A small multi-label image tagger, trained from scratch: layers 10, 150.0 epochs.
Rows from block 3 of a small multi-label image tagger, named by matrix and row number. Rows with one number belong to one neuron. Each number is 50 + 15 x the weight over its row's rms, rounded and kept within 0 to 99. All counts start at 0.
After each neuron's rows are labels from the 100 images, of 14848, where the neuron reaches its largest size: "top examples" is what is common among them. Only what is clearly more common there than usual is listed. The data: abstract colour fields from 500 small random pattern networks.
# u: gMLP up (value half) (model.blocks.3.mixer.u.weight, 768x384), inputs 240-287
# v: gMLP up (gate half) (model.blocks.3.mixer.v.weight, 768x384), inputs 240-287
# out: gMLP down (model.blocks.3.mixer.out.weight, 384x768, transposed), outputs 240-287

u.610:58 41 50 41 39 60 56 39 39 12 82 60 67 32 64 57 52 56 46 58 76 87 31 45 38 46 39 64 56 18 11 48 26 39 77 38 17 46 49 49 48 50 44 31 35 12 69 50
v.610:32 50 69 71 52 47 52 38 40 48 87 37 44 46 29 47 58 61 69 28 52 50 64 59 46 60 69 53 53 41 40 26 55 47 33 36 71 57 67 29 41 67 76 74 60 62 45 28
out.610:66 73 46 68 43 87 36 35 73 54 23 51 52 53 27 48 40 70 62 44 30 53 61 28 56 23 49 76 63 56 59 45 57 47 18 37 37 30 46 39 52 65 69 48 53 60 97 32
top examples: bright

u.272:38 34 47 37 39 39 59 85 44 54 78 59 52 44 49 43 00 62 29 54 51 39 33 73 41 50 63 22 49 31 39 40 46 48 43 70 72 55 51 53 69 46 57 48 45 74 77 46
v.272:49 37 46 41 55 44 39 61 57 56 25 64 44 53 60 48 32 58 37 47 46 44 46 93 43 63 59 56 31 56 44 60 61 64 36 51 36 92 28 59 56 59 52 57 41 69 19 41
out.272:41 56 51 28 52 35 63 32 27 49 77 52 52 39 60 36 59 49 63 55 70 43 27 34 38 52 40 43 61 55 49 55 52 47 35 55 34 57 09 76 49 42 41 32 39 45 37 71
top examples: smooth

u.201:50 57 41 62 45 73 64 51 49 67 62 59 62 38 18 51 45 55 44 39 78 37 35 71 52 39 75 38 49 53 54 38 43 60 57 51 51 36 45 37 58 58 38 62 48 59 55 39
v.201:51 33 58 25 55 35 56 57 52 26 40 51 49 62 55 29 55 32 38 67 40 52 65 56 39 49 21 69 32 52 41 52 45 80 34 58 36 38 60 24 70 42 33 53 72 71 09 62
out.201:74 34 49 47 59 45 13 51 60 37 42 58 60 66 29 47 59 67 36 24 73 45 74 58 29 31 39 59 43 56 40 38 72 43 34 44 47 74 50 09 42 67 26 25 55 39 42 59
top examples: mostly red

u.498:57 45 27 51 49 41 69 64 41 40 66 58 58 47 47 28 47 41 45 18 58 60 48 47 50 47 69 42 38 48 67 30 67 17 57 26 48 76 53 70 48 88 51 37 38 48 62 48
v.498:37 58 65 60 69 70 54 54 43 59 23 43 40 56 43 52 55 18 53 32 30 33 50 78 63 60 42 50 25 39 32 15 50 24 74 47 58 77 59 67 61 66 61 63 72 47 42 31
out.498:40 68 63 50 53 49 41 56 73 40 87 12 49 58 48 59 54 79 43 51 18 26 38 60 56 51 58 53 95 30 38 63 62 27 61 56 53 43 45 59 34 83 51 63 60 55 06 50
top examples: bright; mostly red

u.141:46 65 45 48 36 72 56 49 34 50 43 43 52 53 40 47 42 60 54 50 52 65 47 61 44 65 58 48 52 46 58 59 48 51 35 94 10 34 55 68 39 60 74 59 38 54 56 33
v.141:49 41 17 34 57 24 57 56 31 60 40 62 59 54 45 33 50 78 52 42 78 30 51 39 49 44 58 68 32 66 53 42 81 61 42 61 42 57 58 41 50 65 26 68 52 46 59 57
out.141:36 22 47 56 50 66 73 43 17 59 42 67 35 37 57 42 53 55 34 56 30 58 53 68 57 70 53 51 57 88 54 77 45 22 19 47 43 58 34 49 47 48 40 58 61 68 53 59
top examples: bright

u.561:53 26 29 45 51 48 92 65 46 55 60 52 69 48 48 58 44 27 64 42 54 27 52 46 35 63 57 75 99 58 55 63 44 55 46 70 59 27 54 72 28 64 54 57 53 59 47 47
v.561:62 49 35 63 39 63 45 48 33 75 63 39 49 52 36 58 43 51 61 43 16 39 32 70 74 98 38 67 54 80 29 52 37 41 64 41 35 42 42 45 47 49 53 65 54 65 61 32
out.561:51 91 43 71 41 48 48 52 45 64 27 46 56 50 49 50 65 33 31 53 76 67 33 61 32 58 58 53 54 63 82 62 52 49 52 78 48 64 47 78 37 51 44 67 59 63 56 57
top examples: mostly red; smooth

u.767:44 26 53 45 27 43 79 53 49 57 59 42 49 29 32 42 43 56 56 49 57 18 53 51 52 63 56 59 34 47 38 37 55 55 64 33 51 27 48 45 57 68 42 62 54 60 88 56
v.767:46 36 59 29 38 38 46 68 54 23 41 59 71 56 63 50 73 25 41 69 54 75 62 46 30 45 41 44 47 41 42 71 55 60 62 36 59 86 67 51 38 55 43 37 29 43 23 49
out.767:76 54 22 38 63 44 41 43 30 32 54 52 46 43 36 77 20 76 54 56 59 45 47 47 30 46 35 43 61 45 55 67 52 52 33 38 78 80 43 36 51 69 53 42 51 37 40 40
top examples: smooth

u.382:47 47 26 20 37 78 50 68 33 29 36 68 51 41 42 32 54 35 23 34 78 72 46 67 10 62 69 37 54 57 53 35 42 37 30 29 51 41 39 47 49 48 53 34 48 60 64 91
v.382:51 46 39 43 26 49 69 57 40 31 45 73 69 41 53 33 58 37 41 64 70 72 41 30 54 61 66 51 65 37 48 48 64 78 41 69 33 55 50 48 62 51 46 59 54 63 31 51
out.382:67 41 44 46 55 63 45 28 83 46 53 15 62 41 38 66 63 58 70 54 61 25 45 41 68 33 30 55 35 53 65 56 47 55 36 47 67 56 57 37 58 59 24 57 62 69 40 37
top examples: mostly green; smooth

u.488:27 56 57 45 68 77 75 44 47 53 93 80 55 56 49 61 28 72 66 43 69 65 72 53 41 39 56 51 35 28 31 31 38 35 76 57 72 35 48 60 22 63 86 44 48 32 65 44
v.488:32 62 55 46 59 80 60 43 47 32 33 39 62 47 65 41 58 45 60 47 47 45 45 70 36 53 53 73 25 70 76 33 12 30 52 68 35 30 49 38 35 45 80 49 54 67 53 53
out.488:43 10 57 51 44 48 44 21 26 33 61 49 66 19 57 68 43 81 64 42 33 69 43 55 87 64 59 35 52 60 50 42 38 26 54 49 66 68 44 50 64 41 58 54 38 36 46 47
top examples: bright; mostly red

u.153:64 58 41 53 50 60 54 47 27 45 69 63 49 38 43 33 31 28 62 31 99 67 45 59 29 68 58 24 75 47 41 63 57 56 55 59 29 51 08 50 58 59 49 57 38 56 70 59
v.153:38 56 45 74 65 80 43 37 58 56 66 32 39 45 33 51 65 22 57 20 41 35 37 63 33 71 50 46 42 63 55 45 43 38 52 31 47 43 50 18 63 54 34 66 57 68 52 31
out.153:22 38 61 41 35 61 58 42 19 57 41 57 59 56 51 33 59 89 67 55 37 56 48 40 63 55 40 43 50 52 43 48 59 65 70 85 20 43 45 45 63 62 74 71 32 71 49 45
top examples: smooth; mostly red; bright

u.500:56 70 64 40 55 38 45 52 47 36 43 83 43 46 50 50 45 41 30 48 61 44 50 51 54 52 66 79 40 46 36 46 47 50 68 46 32 70 30 72 34 41 45 39 57 14 63 48
v.500:55 37 46 33 49 43 43 43 72 49 36 59 58 37 65 53 67 44 10 50 51 46 53 35 58 48 40 32 52 45 51 80 36 38 62 49 38 62 44 37 24 49 18 43 47 43 60 34
out.500:64 72 42 45 39 39 46 29 64 65 44 30 56 65 56 58 53 55 63 43 35 27 47 36 51 59 42 86 46 56 64 61 68 59 50 60 44 48 33 29 62 42 28 17 44 26 43 47
top examples: fine detail

u.193:37 36 57 63 03 49 57 49 35 43 30 47 85 21 50 56 33 64 49 54 41 59 39 67 43 61 66 55 43 60 74 53 39 57 96 65 54 55 49 31 38 41 57 61 48 55 26 58
v.193:60 20 69 36 23 51 41 40 42 44 74 33 60 32 67 64 39 51 52 73 46 73 46 48 39 38 55 42 67 59 79 96 51 59 61 61 48 65 52 44 45 46 28 47 67 65 72 63
out.193:47 47 62 29 65 26 34 66 68 36 57 53 48 38 64 59 61 30 36 74 45 41 47 39 48 24 36 56 49 46 10 61 48 44 56 54 49 92 58 40 39 45 24 37 60 43 48 55
top examples: mostly blue

u.605:30 42 04 71 45 83 79 52 38 57 50 51 80 57 33 41 36 47 49 42 54 29 39 64 23 57 55 50 39 80 67 37 67 60 78 67 51 59 38 53 60 72 50 35 47 54 63 35
v.605:47 31 56 60 76 82 59 28 65 60 65 70 50 60 30 50 47 68 46 36 54 40 47 52 62 48 57 41 38 36 55 53 37 20 36 25 60 59 36 81 56 47 34 40 38 32 55 39
out.605:67 57 40 24 63 51 34 52 52 64 55 57 58 40 32 64 66 70 65 51 33 42 50 34 48 54 70 39 50 23 59 79 52 71 31 38 55 67 50 64 46 38 57 40 36 65 66 52
top examples: bright; mostly red

u.276:40 64 24 55 49 31 70 56 59 57 68 41 63 55 59 85 51 69 42 45 55 69 23 54 47 58 39 30 82 59 52 49 41 35 52 57 64 37 59 57 46 43 45 54 52 51 41 37
v.276:61 54 31 60 31 62 66 44 34 51 72 56 74 48 42 54 62 25 66 46 51 27 61 44 45 47 57 74 47 56 20 30 61 78 68 56 58 63 54 69 63 51 28 40 34 28 63 53
out.276:23 37 55 42 55 75 58 61 40 28 58 50 66 53 10 48 46 34 36 25 57 56 57 45 64 41 55 43 32 43 73 40 49 52 78 37 51 78 35 40 62 44 45 47 49 44 66 53
top examples: mostly green; dark

u.42:67 68 52 65 33 37 66 78 53 40 71 62 60 55 23 40 42 19 57 47 50 45 50 61 49 57 51 48 71 49 29 48 49 55 75 56 33 30 72 44 56 75 48 61 58 28 61 46
v.42:44 51 35 35 45 38 62 51 48 68 36 47 47 33 49 78 30 76 40 48 46 47 11 52 45 74 45 60 41 76 51 34 74 45 47 61 82 71 29 66 60 64 61 56 23 58 24 36
out.42:32 48 62 58 57 47 71 20 24 33 68 53 36 37 75 51 33 53 48 68 52 78 51 54 30 55 39 32 71 53 39 69 43 49 89 42 60 29 35 39 43 31 46 39 32 52 21 57
top examples: mostly green; smooth

u.301:27 74 61 51 32 49 26 42 43 34 91 44 70 31 39 62 24 66 36 57 33 48 44 42 67 37 90 40 73 48 55 54 56 37 69 44 57 22 51 56 25 31 92 41 56 53 69 62
v.301:45 60 66 50 63 51 42 58 74 56 46 44 61 52 46 55 83 65 35 41 43 33 75 45 62 29 67 58 48 55 39 64 48 32 77 58 46 37 70 52 37 76 36 37 64 63 41 29
out.301:27 26 52 49 54 66 40 46 65 58 75 27 69 49 35 47 50 37 75 29 25 33 38 60 53 66 59 30 37 45 55 55 39 52 54 43 74 52 43 35 76 35 42 51 43 62 71 60
top examples: mostly red

u.191:55 61 53 00 38 34 53 46 44 35 50 43 76 29 75 61 41 25 25 55 52 92 41 56 65 42 53 30 62 52 33 69 27 50 69 69 46 72 47 46 44 50 57 27 46 40 48 76
v.191:47 65 26 45 29 49 40 41 38 53 56 69 66 41 37 45 58 43 27 85 53 74 60 36 68 26 59 44 38 38 30 55 57 56 82 70 36 52 33 58 30 49 52 32 26 55 34 60
out.191:32 38 57 53 75 68 83 65 67 66 34 41 27 51 29 78 52 42 50 15 22 03 67 41 65 40 54 53 67 27 83 39 42 35 55 45 47 45 76 56 40 55 64 57 54 51 65 30
top examples: mostly green

u.179:52 51 42 24 42 44 99 44 54 32 47 51 68 10 71 59 09 31 41 46 93 36 40 52 47 64 44 67 49 58 56 33 14 48 58 51 63 46 49 38 90 55 37 39 50 51 58 47
v.179:51 43 66 72 57 11 70 65 43 76 44 37 42 56 63 58 32 74 63 44 17 50 62 64 50 56 63 73 53 52 27 44 39 32 51 43 53 25 66 77 37 54 62 50 55 48 56 51
out.179:62 83 45 39 16 51 67 44 54 41 22 55 47 39 70 46 49 35 43 67 37 71 44 28 48 42 61 62 40 57 66 51 41 68 37 66 37 43 29 32 39 41 66 45 33 38 53 91
top examples: smooth; mostly red; dark

u.608:54 25 18 23 32 50 53 62 44 52 59 60 51 19 82 55 56 28 13 65 55 56 34 38 32 60 48 58 69 67 47 74 34 49 64 52 36 58 41 44 59 55 29 53 24 70 37 44
v.608:51 61 41 43 55 69 53 42 53 61 48 60 41 27 45 51 42 37 50 49 77 42 26 27 48 57 58 46 56 62 54 59 41 41 46 54 47 40 21 56 42 42 40 51 45 40 99 77
out.608:26 36 29 28 63 49 33 67 48 45 30 57 46 52 40 36 66 60 51 27 44 57 62 67 62 55 66 26 40 39 61 39 59 34 28 31 45 52 68 47 56 71 78 52 91 72 58 67
top examples: mostly blue; smooth

u.133:51 30 64 57 45 28 48 66 32 38 44 48 40 43 58 51 09 65 46 70 41 55 62 51 61 48 44 67 38 45 32 50 54 47 41 42 49 54 43 37 41 49 52 50 52 33 66 61
v.133:71 79 41 55 43 50 64 34 33 36 41 63 65 48 56 36 52 53 68 48 42 53 49 43 30 35 44 38 44 71 58 71 54 54 65 60 18 36 22 52 24 71 66 47 43 33 67 57
out.133:71 52 49 20 51 60 56 41 78 28 24 51 69 55 54 63 59 54 27 63 56 68 63 57 46 44 72 39 24 53 55 48 50 63 35 36 54 37 68 65 30 31 36 50 57 27 75 76
top examples: bright

u.503:42 28 74 64 19 68 71 54 40 45 75 62 47 28 78 57 26 41 32 76 26 68 72 58 31 52 49 35 62 47 47 49 37 65 68 72 52 51 46 36 43 67 56 43 42 48 65 60
v.503:48 57 36 46 37 65 38 32 48 43 38 50 52 29 58 53 60 29 56 53 57 79 44 41 60 42 46 43 41 61 80 58 43 56 48 58 69 47 44 33 49 26 29 32 49 62 32 56
out.503:65 46 61 55 70 43 16 48 43 33 71 60 40 37 69 30 46 63 42 62 62 54 63 32 92 25 72 36 50 59 61 37 41 52 42 49 25 81 76 37 50 44 45 56 93 39 46 15
top examples: mostly blue

u.283:38 59 49 58 63 58 61 68 52 34 51 49 62 32 43 57 10 20 44 26 48 13 45 62 37 51 64 51 67 55 36 55 71 37 86 64 51 57 20 31 63 59 46 44 19 52 63 65
v.283:61 52 27 61 40 28 55 49 40 48 45 72 73 57 48 34 34 30 60 57 65 38 55 33 54 38 46 69 28 48 24 32 56 61 59 42 24 67 55 53 62 87 55 48 36 27 29 40
out.283:21 28 51 40 61 65 41 50 84 55 70 39 36 82 36 28 53 73 56 51 53 46 60 47 71 47 52 51 25 16 45 30 71 35 47 27 69 55 65 73 43 51 35 54 40 26 39 44
top examples: mostly green; bright

u.328:49 60 10 25 42 61 72 64 43 59 57 50 71 32 49 65 35 62 37 33 43 37 47 74 02 53 49 55 52 57 48 38 64 49 60 43 63 54 50 48 61 68 49 43 27 39 48 36
v.328:51 29 37 53 50 49 71 65 62 59 62 54 42 42 33 56 58 60 32 38 27 59 57 52 38 44 70 50 63 58 34 40 45 63 67 65 52 43 53 40 37 44 41 72 41 61 52 35
out.328:38 37 71 41 61 39 75 55 44 49 63 69 57 59 58 56 52 33 45 44 36 77 49 53 73 42 56 53 56 42 30 32 38 26 42 27 64 65 70 58 57 31 36 44 59 29 62 45
top examples: fine detail; bright

u.293:47 38 37 51 25 64 64 55 43 28 53 49 55 36 49 54 40 54 58 45 63 61 32 55 60 71 71 42 79 73 65 60 49 52 39 65 41 41 26 72 89 48 59 69 54 59 34 37
v.293:34 45 63 66 21 50 52 65 41 39 55 78 71 44 22 50 54 58 61 42 74 55 40 57 42 49 54 54 38 25 46 49 56 52 42 21 66 50 70 45 52 58 62 52 41 38 31 52
out.293:68 63 31 14 63 51 14 58 65 50 67 28 44 57 36 50 51 64 43 68 25 23 52 39 71 52 29 71 22 37 47 54 58 56 32 52 73 42 58 59 43 46 44 55 62 75 54 38
top examples: bright; dark

u.339:40 35 66 49 57 35 57 56 50 38 69 31 40 40 75 61 43 53 57 54 31 55 51 73 46 69 46 50 74 36 52 59 56 36 73 45 59 56 74 78 42 51 62 65 61 23 48 46
v.339:40 69 36 61 34 32 73 54 40 46 62 48 55 59 57 43 41 09 69 47 63 41 49 49 23 45 59 45 65 47 41 61 76 67 57 54 42 55 38 38 57 66 50 51 35 43 20 46
out.339:31 44 39 50 50 69 63 42 33 37 70 47 63 57 55 59 27 73 75 60 49 69 45 68 31 61 67 21 64 52 39 67 49 53 70 55 12 21 47 43 59 72 62 70 59 56 37 28
top examples: mostly green; fine detail

u.258:59 45 41 32 50 47 42 69 27 36 57 68 20 59 42 50 54 44 26 52 55 54 43 42 64 37 55 24 49 50 56 63 53 38 38 26 53 99 39 55 27 54 56 52 47 32 37 54
v.258:32 33 54 20 68 47 48 70 52 24 46 75 41 40 79 38 62 69 39 55 39 45 58 48 59 36 56 65 65 46 51 53 45 60 25 53 45 37 55 26 75 59 67 39 70 63 10 60
out.258:57 33 32 48 40 68 73 68 53 60 49 57 72 47 60 59 48 45 29 61 31 34 28 52 35 40 69 58 52 27 48 47 54 61 66 51 56 62 60 27 37 43 38 67 53 70 45 57
top examples: mostly green

u.684:18 64 36 61 53 46 73 52 46 54 67 48 54 39 27 69 38 42 73 48 55 43 46 58 63 54 65 41 69 72 56 52 13 19 60 62 34 50 63 39 37 49 57 65 50 76 73 59
v.684:38 57 63 51 59 77 34 49 42 47 63 71 37 59 64 19 73 51 52 49 43 39 66 34 74 39 44 45 52 26 60 35 51 53 61 45 51 49 67 36 77 66 64 42 56 52 38 25
out.684:55 34 36 61 46 51 47 20 61 41 61 36 34 46 43 62 81 65 49 39 52 64 74 49 99 41 56 50 65 26 74 22 47 39 33 27 52 38 62 44 33 25 47 60 55 18 61 52
top examples: bright; mostly red

u.529:54 30 67 60 27 49 42 43 62 25 48 60 70 37 50 29 70 62 38 51 66 60 58 45 63 41 29 48 13 26 51 28 30 35 46 30 54 61 55 67 37 39 43 28 50 00 32 41
v.529:37 32 60 43 45 67 59 60 72 36 46 24 78 29 50 61 72 54 51 45 60 29 49 56 72 47 38 58 64 48 57 33 54 29 51 42 70 43 76 27 43 55 50 64 56 50 36 43
out.529:50 56 39 31 58 21 79 47 36 70 41 57 45 52 18 69 39 79 46 65 07 62 70 50 55 44 59 66 55 43 58 55 72 71 30 56 60 45 70 85 30 47 52 33 48 54 39 50
top examples: mostly red

u.675:30 23 46 42 25 54 62 47 46 37 76 74 63 30 23 30 41 73 46 64 35 68 67 65 55 42 64 49 31 47 60 39 40 52 49 27 45 50 65 69 65 50 46 46 42 40 68 62
v.675:31 03 59 70 74 65 98 71 60 59 78 72 36 53 39 37 27 57 60 39 32 55 40 42 43 45 51 64 36 54 61 16 44 26 39 35 49 38 70 59 47 53 68 52 37 28 60 32
out.675:50 32 59 52 44 51 43 66 61 49 32 40 70 48 65 44 46 61 54 53 57 71 58 65 59 49 24 35 48 76 74 50 24 23 91 47 47 50 66 39 45 40 43 65 63 33 47 44
top examples: mostly green; dark

u.357:36 29 57 44 28 43 75 44 57 23 88 54 57 24 60 35 19 69 61 59 51 52 61 52 45 47 48 55 59 46 38 32 46 49 41 67 65 51 62 46 63 44 64 56 53 50 35 50
v.357:77 51 65 56 21 42 39 63 43 59 78 47 49 62 63 52 51 42 55 22 36 47 62 38 54 55 56 38 60 43 58 51 62 77 61 48 63 49 70 68 56 56 29 63 55 49 39 45
out.357:44 61 65 59 54 32 45 51 53 56 37 41 55 78 62 60 63 20 42 41 41 44 47 58 38 63 27 63 76 77 64 50 63 39 76 51 86 45 52 54 46 40 41 35 46 47 43 68
top examples: mostly green; dark

u.346:57 33 57 22 64 50 62 50 40 03 17 54 58 45 31 30 28 52 47 30 74 50 58 46 60 51 59 58 24 49 61 43 34 38 27 39 68 63 52 30 65 63 61 58 64 46 57 62
v.346:56 41 58 67 57 56 54 50 62 58 46 54 34 58 38 57 50 73 66 38 58 47 58 50 59 50 47 43 44 43 67 45 52 48 23 32 59 15 67 47 53 32 53 70 57 37 42 37
out.346:22 47 39 52 50 27 28 34 70 44 30 47 56 70 58 39 71 62 46 45 53 56 69 58 56 28 48 56 55 43 72 46 49 46 64 43 53 24 52 49 55 49 52 17 33 37 20 50
top examples: mostly red

u.152:66 51 44 47 40 74 71 46 37 31 35 55 54 40 50 49 45 77 44 51 71 72 31 74 10 67 53 30 33 60 70 65 53 53 49 54 19 45 38 26 38 49 61 89 33 53 46 57
v.152:32 52 60 75 61 54 53 65 30 48 57 47 55 51 68 43 46 50 52 52 36 49 35 73 51 64 53 71 48 39 29 44 43 49 27 54 31 54 66 71 64 64 70 72 54 54 63 32
out.152:75 45 56 51 54 54 45 49 35 65 56 70 58 38 73 40 17 37 49 61 24 33 36 47 35 53 37 51 53 59 46 56 65 65 40 64 49 92 39 38 46 61 57 39 57 55 50 44
top examples: bright

u.150:63 72 33 57 56 30 49 47 41 43 81 71 41 37 57 61 34 46 59 48 57 42 66 42 59 62 72 55 56 63 26 45 46 38 65 44 38 53 47 88 37 62 70 60 62 60 87 46
v.150:57 68 26 63 06 64 41 43 42 52 37 43 66 46 15 46 27 54 65 58 57 45 31 43 50 75 57 51 60 71 54 79 40 66 51 52 59 39 12 25 54 48 46 60 10 70 55 30
out.150:44 58 54 67 46 34 62 36 67 54 52 38 63 67 48 54 45 45 45 60 50 36 51 38 49 20 35 80 36 50 62 48 39 41 60 56 52 61 54 56 37 47 58 55 52 56 45 40
top examples: mostly blue

u.680:40 55 55 39 35 78 35 48 55 45 43 56 50 59 54 48 63 48 49 53 87 54 52 69 39 51 46 24 65 65 69 56 36 39 42 71 44 68 18 75 23 36 47 49 52 59 45 39
v.680:37 34 73 48 39 38 35 50 50 45 60 51 52 26 44 36 37 52 47 49 32 53 55 50 69 40 83 36 44 48 44 73 60 37 72 27 35 79 90 47 51 70 63 40 50 32 26 21
out.680:51 62 34 34 29 33 36 60 47 44 36 62 46 28 66 54 57 44 46 29 36 37 69 56 49 56 99 79 63 43 79 49 51 62 75 48 76 28 80 53 72 38 54 33 20 44 46 72
top examples: mostly red

u.277:53 43 51 36 28 42 20 43 26 29 48 53 42 63 48 56 46 35 30 53 57 65 52 52 57 46 52 49 50 49 45 58 47 59 44 34 35 51 63 54 50 42 66 66 46 53 58 62
v.277:29 45 72 49 53 48 35 49 57 48 59 40 44 31 28 64 38 60 58 37 33 47 62 73 63 41 43 73 12 56 37 36 40 22 45 60 68 62 58 62 55 55 76 71 57 36 26 44
out.277:35 65 21 62 33 78 75 56 45 61 65 62 75 49 25 36 34 03 32 38 40 46 35 54 51 43 43 33 36 48 82 41 53 50 41 65 73 73 31 44 39 68 53 34 29 41 45 63
top examples: mostly red; bright

u.439:53 41 47 33 40 81 39 43 53 34 59 53 74 27 33 58 60 68 31 41 71 32 51 65 44 66 62 51 42 47 27 58 29 48 47 43 41 46 22 44 28 65 52 55 53 45 53 51
v.439:21 62 55 49 43 39 86 53 46 51 48 49 96 25 55 63 63 74 38 39 45 38 58 48 40 36 50 49 99 52 44 26 27 46 70 55 71 34 72 46 32 52 60 46 48 65 53 50
out.439:36 36 39 43 42 53 77 50 56 41 64 51 65 51 37 69 41 71 48 71 29 51 42 44 60 53 38 68 59 41 12 45 45 44 70 48 54 46 40 58 56 44 52 29 49 60 76 47
top examples: mostly red

u.746:45 51 48 45 35 16 42 47 44 36 58 60 78 29 54 32 44 29 63 48 82 58 44 57 46 40 80 57 46 50 60 50 52 42 45 56 58 78 40 43 35 32 56 43 56 61 51 85
v.746:32 51 41 72 44 51 32 47 57 51 21 46 43 61 51 50 73 67 54 56 40 36 62 28 70 47 54 55 82 48 36 54 40 34 57 30 29 47 66 29 53 62 52 61 60 37 32 41
out.746:54 62 60 64 60 53 66 47 62 72 45 40 43 55 46 68 62 42 78 40 50 30 56 58 45 49 61 45 48 54 62 39 32 37 55 53 41 37 82 53 55 42 52 56 60 61 60 43
top examples: mostly red

u.590:39 46 41 26 46 27 80 83 32 28 62 65 48 55 44 64 48 54 23 52 59 49 52 41 26 49 47 68 60 37 38 27 45 31 31 28 23 58 70 63 40 53 51 49 45 43 48 41
v.590:13 40 79 57 68 43 73 55 45 47 93 52 44 72 48 33 58 58 59 59 33 32 59 58 61 42 19 67 62 35 44 32 29 38 52 51 46 60 65 45 64 50 47 65 51 52 28 41
out.590:64 54 51 66 50 33 63 44 46 59 63 57 52 54 42 33 62 43 74 28 45 67 63 43 73 31 34 40 72 33 54 42 44 52 36 45 53 67 57 27 58 51 36 59 39 64 32 41
top examples: bright; mostly red

u.581:50 63 49 37 30 66 54 27 50 33 49 38 71 67 65 41 39 48 52 52 50 68 40 71 36 60 55 57 43 54 36 66 33 62 35 75 24 40 02 41 43 48 46 39 33 29 54 64
v.581:36 33 52 41 63 63 58 59 41 34 37 33 48 41 72 32 35 14 56 42 40 35 42 53 41 70 44 62 58 45 67 64 70 59 80 78 46 70 56 63 72 66 22 73 31 34 35 38
out.581:45 25 21 47 41 65 64 67 60 35 56 72 53 49 42 75 70 54 34 48 42 32 43 29 59 35 45 41 35 75 77 30 52 45 20 32 63 58 37 65 36 28 63 49 50 48 51 66
top examples: mostly green; smooth

u.516:26 27 53 60 69 42 62 57 42 50 77 50 30 49 83 51 58 39 47 33 42 42 56 47 51 54 79 59 70 32 55 38 41 41 38 41 45 39 75 75 53 56 30 60 71 21 14 38
v.516:57 39 71 43 58 46 40 61 63 54 76 54 38 59 18 59 53 59 33 60 70 45 56 50 84 39 64 55 29 39 22 20 66 56 37 37 59 43 66 60 51 45 53 61 80 19 49 40
out.516:52 25 55 61 45 85 40 61 58 56 71 45 50 62 52 65 84 78 36 65 33 64 50 45 50 62 40 24 56 45 57 66 49 60 59 48 59 32 25 43 41 44 34 52 22 51 50 55
top examples: fine detail; mostly red